config = dict(
    loss='softmax',
    embed_dim=256,
    encoder_norm='layernorm',
    encoder_norm_position='pre',
    encoder_expert_mlp_ratio=1,
    text_encoder_dropout=0.1,
    residual_init='scaled_by_depth',
    epochs=4.4,
    lr_schedule='wsd_sqrt',
    weight_decay=0.4,
)
Rows from block 6 of the image encoder of a small contrastive image-text model, named by matrix and row number. Rows with one number within an expert belong to one neuron, the router's apart. Each number is 128 + 32 x the weight over its row's rms, rounded and kept within 0 to 255. All counts start at 0. Numbers have three digits each.
Before each expert's rows are labels from the 100 images, of 14976, where the router gives the expert most weight on average: "top examples" is what is common among them. Only what is clearly more common there than usual is listed. The data: made-up ball-and-stick molecule models.
# router: slot weights (encoder.blocks.6.mlp.router.weight, 4x160), inputs 0-53
# up: expert up (encoder.blocks.6.mlp.up, 4x160x160), inputs 0-53
# down: expert down (encoder.blocks.6.mlp.down, 4x160x160, transposed), outputs 0-53

# expert 1
top examples: balls and sticks; branched; balls: twelve
router.1:171139173116144135160199137089117229143113097154066124080130110171158128176150202078112192088134085060094120129121109108111122132091105085199107127151089155176113
up.0:178128128033128079128128108128053128094096128128128199085128128227128128128128213147128128128128128128076128128067053128128128128128128053128128128177128128128128
down.0:128128128128128128128171167187128128128157128128128097128128082128060128128128128128128062128128128051146128128217128128111128194128077128000128128185128164227128
up.1:128054128188128128128128128128102128128128128128128128128128128128128128128059055128070144128128128128128100128128128128128128128128128128128099094128128088128128
down.1:128128128128128171136128060067128130128128176096128128161128206128128128128186128128091128128128128128204101157128128128128128128066128128244128128128128097128092
up.2:128128128128128128128128128128128128128255128128128128128128128128194128128128128128128128128128128128128128128128128128128128128128128128128128128128128094128128
down.2:128255128128128128128128128164128128128128128128128128128128128128128250025128128128128128128128156128128128128128128128128128128128128128128128128184128128128128
up.3:128128128128128128128128128128128128128128128128128128128128128128128128128128128128223128128128128101094128128128128128128128128128225128128128128128128006128103
down.3:128128128128128128128128128128128128128230128128128000128128128128128128128128128128128128128128128128128128128128128128128128128128128128128128128128128128128128
up.4:128128193128128128128128128171099128128128204090128159128102119128128093128128128128128084181128128128077140159128091056175128128141128149128205128128128128128205
down.4:128128128128128157099171128128128128063196128128128092128128128128128128176128128153004000128134134005128161128128128082106128192110128128100110128128128128184087
up.5:128128128128128076128128124128128128115043128128128159128049128128128128128128198155128128128149128128054160100045066128128128128128128128128128128202089128128128
down.5:139128255128128128128144128128128129128128128128128128010128057128128128145128128128128128128128128066128192185255128128094000128128128128128128186174128176214128
up.6:128128128128128128128128128128134128128128128128128128128128128128128128128128128106128128128092128128188128128148128128162128128128128128128128192128128128075206
down.6:080247128128128128128128128180128136128128128128128128177128128128128128068128128128128128128128128128128128128014128128128128128128128128128010087128128128128128
up.7:128064128177128128141128128128128128162128108128118128128128128128128128128113107104075139128128128128184101128128180186128094150119128128128128087128128113128045
down.7:128086128128128190198128128046128155128036128115111175128128128128127128128128093155067128128128128128128079155128145120128128128098128128249128128128150128128128
up.8:128050128168128128140128128128119128128128128128128128128045128128128128128128082128082136128128128128128114128128173128128128156128163047135105070128128082128045
down.8:128103128128128170169128072059128139128064182128128128128128128128128128128183128139128128087128128128128077128128128128135120111094128128255128158045154128128128
up.9:128058188204081128128128128128128128128128101097128128129128128128128128128128128128050128128128128128195128128187177128128069179128128128128128128128155128128048
down.9:128128128128034128128128128059088128128050128149128163140047209128128198128128128128077117128128128128128128128078210128145128100128128128251128099069128128053128
up.10:128128162128128128128128094128122128128128128128104128128098128128128128128128037128128128128128128128128089128128128128128128192128128000128128128128128032128037
down.10:199088128128128128128128128128128166128128128128128128128128123158128128128169128128128128128128128029128128213200128113128072128104046128190128128128128128128104
up.11:128128128128128128128128128128128128128069082128128000128040189072128153128128128128128128128128128128128237128128128128128128128128128082128128128128128128128128
down.11:128128128128128128128108149128173128128034128128128242128128016128128035170128128128128128128156128199146128128128128128192128128128128128128128128086128128128128
up.12:128171128128128090128128069128128128088128128128128255128152128128128128128128176128218128128128128128128128128083028128128128148128128128091128234128097128128128
down.12:128182128092187128128198128128128128128179128128128000128128128128128128128120128128128030128103128001128177128128112128128128128128056128017128128128081128195128
up.13:128128128128128128128128128128128128128128128128060128128128128128074128128000128128186128128128128128000128128128128128128128106128128128128128000128128128128143
down.13:128128128128128128128128128128128128128128128128128128128128128128128128128128128128128128128128128128128128128128128128128128128128128128128239128128128128255128
up.14:128128128128128128128128088128071128128128169128128168128128116128128087128116128123175128161109128128068128128128128063156128128141128161128170128057128128128191
down.14:110105128128128128128181128128128128128128128128128128128100128120075128128128128128058000128176128012128128128128128128047128191128128128084086128128128128186075
up.15:128128128128128072149128074128054128128128128128128128128149043128128128128128128128255128155128152128128128128128052128128128128128128164091140202128095128128163
down.15:121175128128179128128198128128128128128128091105128128192093178128092159189128128128128070153128155047128154128128128108072155128128097128021051074128128173183111
up.16:067027041169058145079128128128128109128201186128128128128128128106128182065167128128069128103128128130154128106140167128128128184128128195128128103128160064105128
down.16:068128128128128061128172164128124128128128128128128128128128128128097157128064146128233128128128128128128128110128128128128128121128128159128128099155128154146128
up.17:165170128088142091128128128128128128119128128128128202128152041203128128128128171128187128159128128128041091112128056094082128128128128128096128128128128208118128
down.17:128159128128183128128182128128135128128162088128128072154128167128110128165067128128134074128128128073128172128128103128103128128136090167000074128149128162179100
up.18:128128128128128128199128128128128128128012128128080000128128128128128128128128061128128128161233128128037128128128128128128255128128128128128128049128128128128128
down.18:128128128128255128128214128062128128128128128128128128128128128128128128128128128128128128128032128128128128128128128128128128128128128128128255128128128128128128
up.19:128128128128128128128128000128128128128128000128128128128128128128128128128179128128128128128128128128128128128123128128128128128128128128128128128128128128128128
down.19:128128128128128128128128128128128128128128230128128128128128128128128128128128128128128128128128128128128128128128128128128128128128128128128128128128128128048128
up.20:128128128086144128128128075128026128139128128128108128128146041171067111128128128125197128168096170128128068128128069128128128128128110128083128128128106214121128
down.20:104128128112161128128167183128128128128159092128128128152128128128087181128128128128128071133128128128128165128128104128080128125128128128011128128128128177179128
up.21:128128191085128091128128113128045128107128141088128204128128075195120128128128128128154128149128128128000128128128128056128128100128119128128128180128128128128128
down.21:128128128128128128131128128128128128072195093128128049128128128175128128128128179128088042152128128031128181128128128128080128173128128128023091128128128128213114
up.22:128180162128102128128128081128128128075128128128128128128128108076128128128128128150183128128164128128014128128128047128128128128128128128128128128128128079128048
down.22:128128137128194128128106128128097128128128128128128128128128142187128128128128128128049128154069128128128128128193128109128128128128035128128128128128128085128128
up.23:128078128128128183128128098128124128128128128128128128143085118137128128128128128128128128128128128128049128128128128128128128164108128000128128171063128062161032
down.23:164128128128128128128064128128090128128128128128128128128128137145082128176186128128030128163128135003163128208197128098128058128128061128192128128128128128128114
up.24:077034055128069128077128128128157107154174161128241128171099128128115170078168046128082106128128128128128128128128163128128128180128149178128128128128128086128128
down.24:128128090128168057128178172128128147128128080169128128158128180128094162128128147128128098128128143098128128087128128140102149143128128170080128128128128154164128
up.25:074013054164063128070128128159128100128128128128245128174108149128128186071170063128078107128128128128128128096128167128128195188128158128128128128128164128128128
down.25:128128128128128128128186128128128128128128128128128128162128191128081165128128128128128128128128128128128165128128128128128128128128128175084128128128128160163128
up.26:128128179128128128142128128128128128128128048083128000128128217102128128128128128128083128128128100128128174128128128184128128128128128044128128128128128141128128
down.26:128021128128128128156128128128128128128054182071128128128128128184128128128104128128062128128135128128128128128128128159128128128154100128097174184100128164128128

# expert 0
top examples: space-filling; yellow ball; green ball
router.0:097161133138151140111109140120075159106161142162113182213172153062129150111140132143148095180147168101092150123046104134139189141143120090161099199136131113139113
up.0:128128190128128188128050177128047128128128128128024128128128211128128128128128128128128128128128181128063128128128054128128202128128128128178128128128128128128128
down.0:128101128128128128219128128128128128128128128128128128128128128128128128128128128128091128128128128128128128128128128067128000135128128128128128128128128128128076
up.1:128128128128128128150128128128211032128039128128187051040128128128071128128112128128128128131128128174219128078128171128128012012128128201080128128128128128128128
down.1:128128128060128128099128128128128128128130201128128128128128128124128128128128128076054128128128128128128158128108128095128128128128128022128128128128128128128128
up.2:128128128128128128188128128128221128128028128128128128059000177128128128128128128128128128124048128175224128128128183128128000128128075224128128041128128128128173
down.2:128140128041128128128128128128128123128128196128128198128128128110130128128128128128128128128128128128128142128128128128128128128128128128104128128128128128128128
up.3:128128162128128165128128128041078128128095128128076128128059216099128061203128128152128179128128128128079185179128128128216128142128128104165128151128085128128136
down.3:217130128060165128204128128085057168128051128128128189128128102128077128179181128128123128128104128128128084128128128140128071128128078128113128128128128128128128
up.4:178128128128128089128128034128128099089128152212097172128149128096128128128128093128182128128166170128128153128070068128133142100128128153101065128128128116128128
down.4:128128179128128084113128128128108128128128128128128097039071128128064052128128184128128128128128128128128128170243128159103128079128128128149128088128128128164178
up.5:173128162128165204163128128063128216128128128128099071128128128128128064181128101128128156128128128128128084137183128128128068128094128128154128128097109128204128
down.5:128128128081128128159128128092097128098128140128128174187128159068128236187158128090128076128128128128203128128069143128058128128128128128097128128128180167128093
up.6:128152128128128109128171128128187053128128161128160128066128157103128128148128128089128128076154120128173138128128146128128073065087151218128101128082105084128128
down.6:146099128089128064128079128128128114128128128128107121096128128128128128128128128111128128110128120128137144128128128128128128053128128128128188128128128128156174
up.7:128128128128128207128168128031128128172128126091128128128046128128128046203050128180128169128128128128128128128128128136197128149128128108128128160128128167128128
down.7:128128128128128128180128128100128160128128172128128189162128128128128128162191128128128128128128097128128128128128128128094076128128128128081128128165128128128128
up.8:170128146128148193128128119128152169122087105109128060124128128149128075165128089162128157128072128128128071128168128128181078128093098151128250128128128163219170
down.8:128133104103128115144128128092128128101128153128128128187128146050128230128128128128128128128128152128190128098059150128085174128128128054068095128128193173128080
up.9:128128176128128187128163160128128128188128128128128028072031128132128128165128128090128167097128101128128128128210152128128000076073128128165128128128128098128128
down.9:128128096073128128150128128111098128128128128128100128152075128128128128174128107119078128128128128128139128128128162128128128128128128128128128128128128128128128
up.10:128128191128128128128173104083175128128128156128128128057128128110128128168128128080128128128128128128128128128128128128128128047052128128131094128128103099128128
down.10:168128128078128077128076128109128128128128128147102128116061128128128128169128128128128128113107128128128128128128132190128128081128128073128149104128128128128128
up.11:105053128128128128128128128128128086162083128128128128043026128128128128128128128128128128128128128128128128128128128128128025128128128128128128128193128084128128
down.11:158128128128128151128128128128128128128128128128083128128128128128128128128128128128128128128128128128107128128128128128128128128128128128128128128128128128250128
up.12:128218128128128128128053128094057128086151154128022171128186128083128182128128128079114098163128128128080132128060069128128197128128128085155128128128188128128128
down.12:128084128164128128163128128128131183139128128110128128128095128128061072128128128128128128128128080128031084128243128128128044155128098170172090128128128128128128
up.13:128158128128128098128128092128178064108128155163128126074128128104128128148128099087128128074162128183170129128128128128128128063128159218128128031087106097128128
down.13:154128128128128063128073128128128113128128128128104128088095128128128128128097158107128128128128128128128128142187128160128128063173128128139128128128128128150167
up.14:166128169110163128174128128128128217128088099144082091128080128128128079172128128148128160167063128128128092128128128128128094128104128128128128154128108173208128
down.14:100128128128128128128128128081128128128084135128128128172128178040098213163163128128128128128128128128128128128128158163037128128128128128093104128128211195128077
up.15:128128129128128128128154128128204043128128164128183128056081128102128128147159128099128128082128128128189128127128152128128052048090160238128128128128128090128128
down.15:128105128083128078128076128128128105128128192150128128128128128128128128128128128095097128121128117106128157128153128128128128058128128128128185128128128128165155
up.16:128128128128086073089128128217128128077128128128128128128221048064128241037128128128128128128128128128128117128044124128128128128128128128128128128128211128062128
down.16:128088128202128128086128186128128128128128118128128128128063128160128042128128171128128128128128128076128128128248128128128051128128128198186128128128128128114128
up.17:128158101128128128128128128128211041128056152128201128030128128128128073128128128128128128096128096178197128128128128128128000026128128220128128128128076128128178
down.17:128135128051128128128128128128128128128126128128128128128128128127128128128128128065128128128128103128184158128128128090128128128128128128099128128128128128128128
up.18:128128128128128128172164128128181063128128162135128128066055128119128128160169106091128128074128128128157128128128141082128034060073128201128128128128128128128128
down.18:153087095075127128128089128111128128128131182155128128128128128128134128128128128110128128100112128128136128128128128164128128085128128065128161128128145128128137
up.19:207128128127128128128128082128128128128048128128128128128128128128128128173128128081128128128128128128128128128128096042128128033128128128128115128128079128172182
down.19:128128128049128128128128128128128128169166128128123128128128128106128128167128128128128128128128128128245128128128137128043202128128128043128128128128128128128128
up.20:128128128128128128165128128120197062128128165128159128046128128122128087140144128132128128097128120185186128128128128087128128040105128241128128031101128128128128
down.20:134100081072128091128066128128128128128134202128128128128128128128126128128128128089128128117098120128160128128128128128128128069128128128128179128128128128128128
up.21:128128128128255128128128128128128128128244128128128128128128128014128128128128128128128128128128128128128128128128128128128128128128128128128128128128128128128128
down.21:128128128128128128128128128128128128128084128128128128210128128128128128128247128128128128128128128128128128128128128128128000128128128128128128128128128128128128
up.22:128207128128128128128029128128096128128203128128128128128237128128128180073128156128128128128128128128103128128128118068128218128128128077128128128128222128128128
down.22:098099128128128128169128144128128128128080128104128128128113128128128128095128128128128128128128128128008111128128128061128019183128128128128128128128128112128128
up.23:128128197128128128079128128128128128128128128128128128128128128032128084128198128128128128128128152128128255231128128128128128128128128128128128147128051128128128
down.23:128075128128128128128128170128128178128040128128128128128128056236128128160128128128128128128128128128044087128128128214128100128128128181128128128128128139128128
up.24:128128128128111088100128128201128128128128128128128128128234128128128128043128128128128128128128128128128128128128128128128212165128128061128128128128202128128128
down.24:059106128197128128128128146128128128128078128128128128127087128128128128070128128128128128128128128128000128128128128079128012164128128128173128128128128128093128
up.25:128128128128048075128128089128128128128160128214128128128128128128128128128128128064128128128198201128128128128128128128128128128128128106065128128128128128128037
down.25:128128128128207128110128128117128128128154025128128000012128128128128128128128166128128128128128128176128128096247128180128128079128128128153128000128128118167128
up.26:128128128128128128128175128100174128128128171128128128128128157107128128166128128080128128086128116128128128128128128128128059066128128192128087128128128128142128
down.26:155128128096128059128128128108077124128132128151099128128128128128128128128128128128128128094128128128128136139128128180128128073128128128128158115127128128128128

# expert 2
top examples: small balls on sticks; balls: twelve; balls: eleven
router.2:134144156120102185094176111079136126182109164115109111154075135136126105160148128134145157111137154124126143123168090131110060122093170128152134150106096133157159
up.0:195128128053215128216128128096128211107128128128128128128128128128128094190107170181076128128128128128128128128099128128183151095128128128128128128128128241128066
down.0:128128128128128128128085128128128239128068128128128055151128177128128128128183225152080164204128116128182128128128195200128128081128128128128128128128151128128128
up.1:128128128128128128128128128128025128128128128128128128128128128128128128128128128076128128128128128128128128128128128128128128053184128128128128128038128128128128
down.1:128128128128128128128128128255128128128128128128128128128128128128128128128128128255128128128128128128000128128128128128128128128128128128128128128128128128128128
up.2:128128128128128128128128128128085128128128128128128128128128128128128128128128128128128128128128128128128128128128128128128128128128128128128128128128128128128128
down.2:128128062128128128128128128128128128128128128128128128128128128128128128128128128128128128128128128255128128128128128128128128128128128128128128128128128128128128
up.3:157128168128203128195072223128128173128128128117128128128128128168128140128094183081128128128098049086128128128128128075185167128128128128126128076128128162170078
down.3:128128128128128128135025178128128164128075162128105084128128128128092128128211249128128088128077074064128128184175128128128026082186128069128128128105128128128146
up.4:128128128128200128184099128128128132066128062128128128128128175128128128128128128133098128128128128128128098128106128128128169128128067128074128128128128200180128
down.4:128128128128128128128128157128128214172060128128058128128128128128131128128168246128083128128128128128128128128128178128128128128200128128073128065128128128133128
up.5:128128128146193128181128181128128192128176128128128128128128210077128128128128128128128128128128052128128082128128128128128168128128074128146128060128084145128128
down.5:128128128128075128128127128128128214128034216128095106181128128102146128128244183128175133174128128128128128158128128146128024062128128085128128128077128128128128
up.6:128201128128128128128128128128128128128128128099128128128128040128128128128128128128199128088161128059128128065128128128060128128128128128128085128128128158054128
down.6:084128086128128128128128128166128043071166194128149128144128128128147128080083128128128128069205128128008188128128128060128128128128189128168128128128106060098128
up.7:165128128128175128175128179128128128069178128128128128128170128128128128150128128128125128128128128128128067128128128068128128128128074128128128071128128128128059
down.7:128128128098128128128128128128159195167058181128075128128128128128135128128172214111128186156088128128165128169128128128128034027198069128097128128128113172128177
up.8:128128099128176086128128128128168170117128128172167128031128176072154104128128143128128128128128128128128128128105128185128128077128128174128128128128073128128180
down.8:084128128141128128098128128155128183130071177128111089128096164109128128128221187128112128182128128061128180153128128128071050078196128128128037128128128128128159
up.9:128161128128202128187128157128128208128128128128128083051128204057154128128128128128097128128128063128128128128128128128128160128128087128128128128166072128128128
down.9:128128128128128128091128128128126216128128128128101128202128128128128128128229128128128128128183128128128128163128128188128128046221128128128128128128128128128128
up.10:209128128128128128218128049128128128128128128128128128128128209128128128177128128128110128128128178128128128128128128128128128128128128128128128128128128128199128
down.10:128128128128098128128128128128128128255062128128081128128073128128076128128128176112121128128128179128168128128128141128128079128128128128128208128128193128178128
up.11:128065087128128128128128070117128118128128128128128149128128129000128128128128128128128166128128128203128128128128128128128128128128128128128128128201128128128128
down.11:128128128128128128128128128128128128128128128128128128128128128128128128128000128128128128128011128085128128128128128128128000128128128128128237128128128128139128
up.12:128083128128128128143128218128128128128195128085128128128128128212128128128077128128128128128128064128128059128128128080128128201128109128128128128128128128154070
down.12:128128128128128128129128128175128128128057148128112128128154128128128128128128255048128128226061128058134128128128128128128032128181128128128128128128128128128147
up.13:128128128128128128128128209128128128140210128128128128128128238128128128172128142128087128092109070079128128109147128117224128128128093128171128128128128128128071
down.13:128128128128128128128049128128128175169035210128086081128128159128128128128255206128081128208128115128128128155128148128128065087166128102128054128128128123108172
up.14:128078161138164128173128222128128128128216128092128128128128128168128128143108128128128128128109062096128068128163128087192128182128128128128128091138128128152077
down.14:128128128128128128128048128128128157128057198128089105128134144128100128128236225084128128226104087083128128169128128079128040071175109093128128121128128128128128
up.15:211128128128128128168128128090134128110128128128128128128128128128128128182128128128114128128128128128128128128128144082239128128128128128128128128128128128128116
down.15:128128128128128128128128128128128128223058128128128128128128128128128110189210128128128128193075128176187063128128128128128128128128128128079128128128200128128138
up.16:143128128153184084128128173124128128093128128128128128049128205128128102141128128128128128077128065128128128128128128128128128114128078167128074128128082128128128
down.16:128128128128128117112128128128128193139059225175096105128128128128128128128240172128128128177128128128137128151128128166128050049209128100128128128128128128101128
up.17:128190128128128128100138128128092128128071128086128128128105056128128128128128128128195128128128128081079128075128128128077128128128128087128112128128128174061128
down.17:128128128128128128128200128161128065128171197182152119140128122128146128070083128128125093074206128128015128128128064128128135141128186128128128128128128059128128
up.18:128128128128128128128128128128128128110128128128128128128128255128128128128128128128128128128128128128128128128128128128255128128128128195184221128128128128221128
down.18:128140128128128128128128128081128255233128073128079128128128128128128086128254147128128128128128128128128128159128128128128107128128128128052128128128128212128120
up.19:128157128128128128128128128128128128128050128128128128128128128128128128128128128045186128068128128066046128128128128120033128128128128128128128128060161155128128
down.19:128130128189082128128184128128128039128162128128140128147078128128148128076128143128128077070207128128000184128128128128128143128128128102177089128128128051128128
up.20:128128128128128128128128062128171128128128128128128128128128255000128128128255128128128174202128128128128128128128070128128128128128128128128128128128128128196178
down.20:128100128128128128128128128014128128128128128128128128128128128128128128128080128128128128128128128206128128043128128128113128128128128128098128201101128226128128
up.21:000128128128128128128128128128128128128011128128128128128128128128080128128128128128128128128128150064062128128128128128020128128128128128128057104128128191128128
down.21:077128103208128128128128128128128036064128128128154128150076128128128128128084134128128085043128128128000172128128085128128124128128128128186096128128108054128128
up.22:128128203137194079128128208128128128094128128128128128128161128128074128128132128128128128128128128128128056128143128064198180149128075128128128070128128128164088
down.22:128128128128128128128128128128128128128026188128076128128128128128128128128198255090128128128128128128201128128128128128128022027186128047102128128128128128128128
up.23:155128128128208128173128176126128200079153128168128128128128128128128128139128128128128122090128051128128128128097128128128167128128082152128071128128078157149128
down.23:128128128128128128128128147128130197152065220128091089128105154128128128128211178132128128152128128128133128157128148128128038062202109103128057108128128128096171
up.24:128090179128181128128128229128128128135128128128128128128132128128128128171128128128128128128128128128128083128128128064128128176128091128180128128128128128128128
down.24:128128128128128128128022112128128128128027175128095065128128128128127128128255224128128128216090128128128128148128128104128045077128128128092128128128176128128128
up.25:155128138128195060177128175120128128105163128128128087042128211128128128158128128128128128082128056128172128128128128128128128096128128128128128128154128171128128
down.25:091128128128128097128128128128128164128075230128092103128128153128128128128225186128118128197128128128128180159057128128128062043204114090128128128128124128128128
up.26:128179128128128128106128128115091128128056128105128171128105043128128128128128128128183128082128128082069128063128128128069128128128128088128128128128128162072128
down.26:089128128180128128128196128128128128076165128191149118128089128128144128071091128122128087055194128128007128111128128128128147128128128128170099128128095057128128

# expert 3
top examples: space-filling; dark backdrop; balls: three
router.3:135149140090177079107138138107127154122137177108128178105086164108101116146110164132185117139110082164124168170107138154193134101172113136153161130096082169089129
up.0:128128128035128128128128128128128128128128128128128128128128128128050128128128128128190079246049128128128165128128071128128128128224128128128255128128128128128128
down.0:128180128128128128128128128128128060060128128128128020128128255128175128128128128128088128128128128128114128128128128128128128185119128128128088128128128072128221
up.1:085128100052128128093128128128128128128128128128128128094128128128089181128216128128128065128128128128128163128128128195128183128175128033128128128146128128142074
down.1:128159091128181128128128128195128114065136128128128032128128181128128128128128128128128128128195128097064183107119060091128128128128128128128128128128128051128188
up.2:128128128128128128128061128128116128128128128061128232128128128128128128128062161128149128188128128128128128154136128128128128128128128128141128250017128128128128
down.2:128170128128059128189128128066128048128128128128128128057128255128152128128182065128128128128128128128128128035128174128128128128057128128156128128128128128076128
up.3:066128128054128128128128128128128128128096128128128128128128128112128128128128128128186128128084128128128174128128128220128128128128134128128128128128128128128128
down.3:047178065183128128054189172186128079128117128128128079128128215128141128060128128128128128135234128128128128106123128098128128128128128128128042128128128054091128
up.4:128128177128055128128128128128128128128128128037128204128128128089128128115108128128128128073128128128085128128128128128175128128128187128215065128074128012128128
down.4:128128128128021128188128128128128128128128128128128128128128211128128128128128128128128128064128128157128128128128164168128128128128225128255128128128128128049049
up.5:128128128062128102078128128128128128064128128128165128169128128128012128128128128128128128217046128203128128164128128128128232128187072128128194128128128128128128
down.5:128182128128128128128128128128128084071128128128128046069128175128128128128128128128096128128128128128166128128069128128128128128128128128101128128197098128078212
up.6:128046117224128128128147155153128128137128128172173128128128144128172128128128128095111128083157128128165064058214166128063128159044128158128055106128128128128128
down.6:155091128128126128128128128128128192187077151128128228128128061128076128128128128128128128152157089090124128175143128196091128128128128128128128128128128128158128
up.7:128128128196128128128179128128128128128128173128057184146128128128159128128128173128086128128187128128015128128128067128128093162128128128156128128128102128128128
down.7:128047128185066128128128128064128159128128128128128128128184128128128128192128128128090128128128128174128128139128167178128128128128128056184128128128177128128000
up.8:171218209128128128128128128128128128128128128128001128165128086128128128128128128128190128143128178128128128128128097128128128128128128128082128177128128191128128
down.8:128128128128128075128128128128128128168128128128128128128038128056014128128128128076128128186128128128128128128128128128080128128128128128028125128128128184238041
up.9:116097128128128128128169128128128128128128128128070061128128128128128179163181128128025063128128128030128128114128128195107128128063128070128128128128128109181058
down.9:074091128186087188128194128128128128128128128128114076157043128128128128160128128155041025128161141052128128128128185128052128153098128128128128128128128099214128
up.10:128128128211052128128128128128077128107128128071128202128128146091155098128062128128128128128214128128128128128128128128128064171128128128168128128128128067128128
down.10:073128128212047128199128128075128128128130128128128128117128128128128128128128128128128157088159128162128128128128160159128128128128128128214128128128128128128038
up.11:128055128220128128128174173128128128128128128201128128128163128179170128158128128128128128077128128128161060128208128128056128165003128144128128128128128075128128
down.11:165105128128128128128128128128128182194078130167171238128128045181090128128128128128128128150128095128143128157128097190128128128128159128128128128128128128148128
up.12:019128068054128128128128128128161128166128128132128128063128128128128169065238128058128128128098099128128186128128128189128128128128128064128128128152128128128128
down.12:079163128128128070128195128187128127128128128188128128203128128128128128075128164128128088128128128077039176125128049103061128128128128128128128049128128076128128
up.13:043128128128128128128128128128190128182128128128128076128128128128128140128197128128132118128128128128128182128128130179128128128128143128128147073142128064128128
down.13:064128128128128128128197153128128128128128128128128104198058172128128128096128157128128072128188128088128157128128128128046128128128128128108128068128128128207128
up.14:103059128219128128128140128128128128145128128175171128128128128128128128128128100128128128092158128128128029027197170128038128158036128128108128111128128128128128
down.14:128052134130128128113128128128128191172080160187164220128092071128077128128134128128128128128152098074107128179128128193079128128128128128128128128128126128128089
up.15:128128128188128128172169171128163128128128128194128128128169128128158128173128128101064162072128114078155079086178128073070128128004096128128035074191128128128128
down.15:161111128087131128128128128128128156183069165168151223100151020190128128128128128128128128152168089128159128164128105171128128128150150128128128128128128128141141
up.16:068128128128128079128128128128128128128128128128128128128128128128000128128199128106128061128128128128090128128128128128128128071128128128067244128128128128170128
down.16:128179128128128128128128128128128128128128109128128002128128128128128128128128128128128128128128197128128128128128128128128128128099128128128128095128128128128128
up.17:128128128174128128096128128128128128128128128128033128128128128128128106128128128128128128128163128128029128128128089049128128128128128128128128198128101128128128
down.17:170061166128128128217128101058128146128128128128128128128128128128052128196128128128081128128128128128128061137155128128087078129128128128128128210128206200154008
up.18:128128128128128158128170128128128128128128091164128128128187049194128128173128111128074128128128152077128052086219128128075128128010080128128128128154151173187076
down.18:168084128083128128108128128128128152174082128181158210110133028189128128128128128128128128128170081128119128166128128128128128128173163128172128128128128128128128
up.19:039128074055128128128128128128128128179128128128128128128090128128128159128238128069128089128128128128128183128128128197128128128128128057128128128143128128145112
down.19:082144128128128072081214148194128128121128128128128056199128164128154128128128128128128077128190128081042128092128128094128128128128128155128128128134128085128128
up.20:128128128195128128086128128128185128090128128128128178128128128128080048128128139213070128128128128128128128128128128072128128128128128128128128255079128128128128
down.20:128128128128128128128128128128128128128128128128128128040128128128128128209128128128128128128128128128254051128128128131128128128128128128128128128128128231128128
up.21:079128128053128110164128128128128128128069128128128128074128128128128192128240128053161128128128101128055187128128128226128128128128128051128128128128128128128100
down.21:053180071204128128128128128128128091100128128128128033128128226128163147058128128128128128136128128128128128107112080085128128128128128128128128128128128054128128
up.22:128128128128058128128128067128085128128128188090086205128128128128128077128055174128128128128172128199128128128128128128128128128128128128128128128059128128128128
down.22:128128128215043128241128128128128128128128128128128128128128255046128128128128128128070128128128203128128128128128128128128128128128128128206128128128128128128128
up.23:128128185128060128128128056128128128128128190075113210128128128128128104128080128128133128128156128183128128134128128128128128128128182128128128128045128128128169
down.23:072128128214043128224090128052128128128128128128128128128128255128152128128128128128083128078128128128128128128128193128128128128064128128212101128128128128128128
up.24:027128069058128128128128128128190128175128128136128128128128128128128152128243128128128128128128092128128192128128128192128128071128128128128128084145128128128128
down.24:073128128128203128073128151183128128128128128188128128209128128128128128082128128128128090128174128128041128128128128107064128097169128128128128128128128128189128
up.25:165128128128152128128177128128128128128148053128128088128204128218128128174128128128073180128128128061128077100172128074090103146000088128128128128205128128169128
down.25:169085128085160128128128128128128128128128170192128244128128007178128128128128128128128161170128075189128128188128128154128191128198128128128128128128111128128128
up.26:055128074128128128128128128128128128128128104150128077128093128128128161128227128064110088128128128059128182128128128128128128128128128053128128128167128128128128
down.26:074128128128128128076220128181128128128132128128128084198067128128128128128128170149128064128187128064051179128128128128043128128128128163128128051128128085197128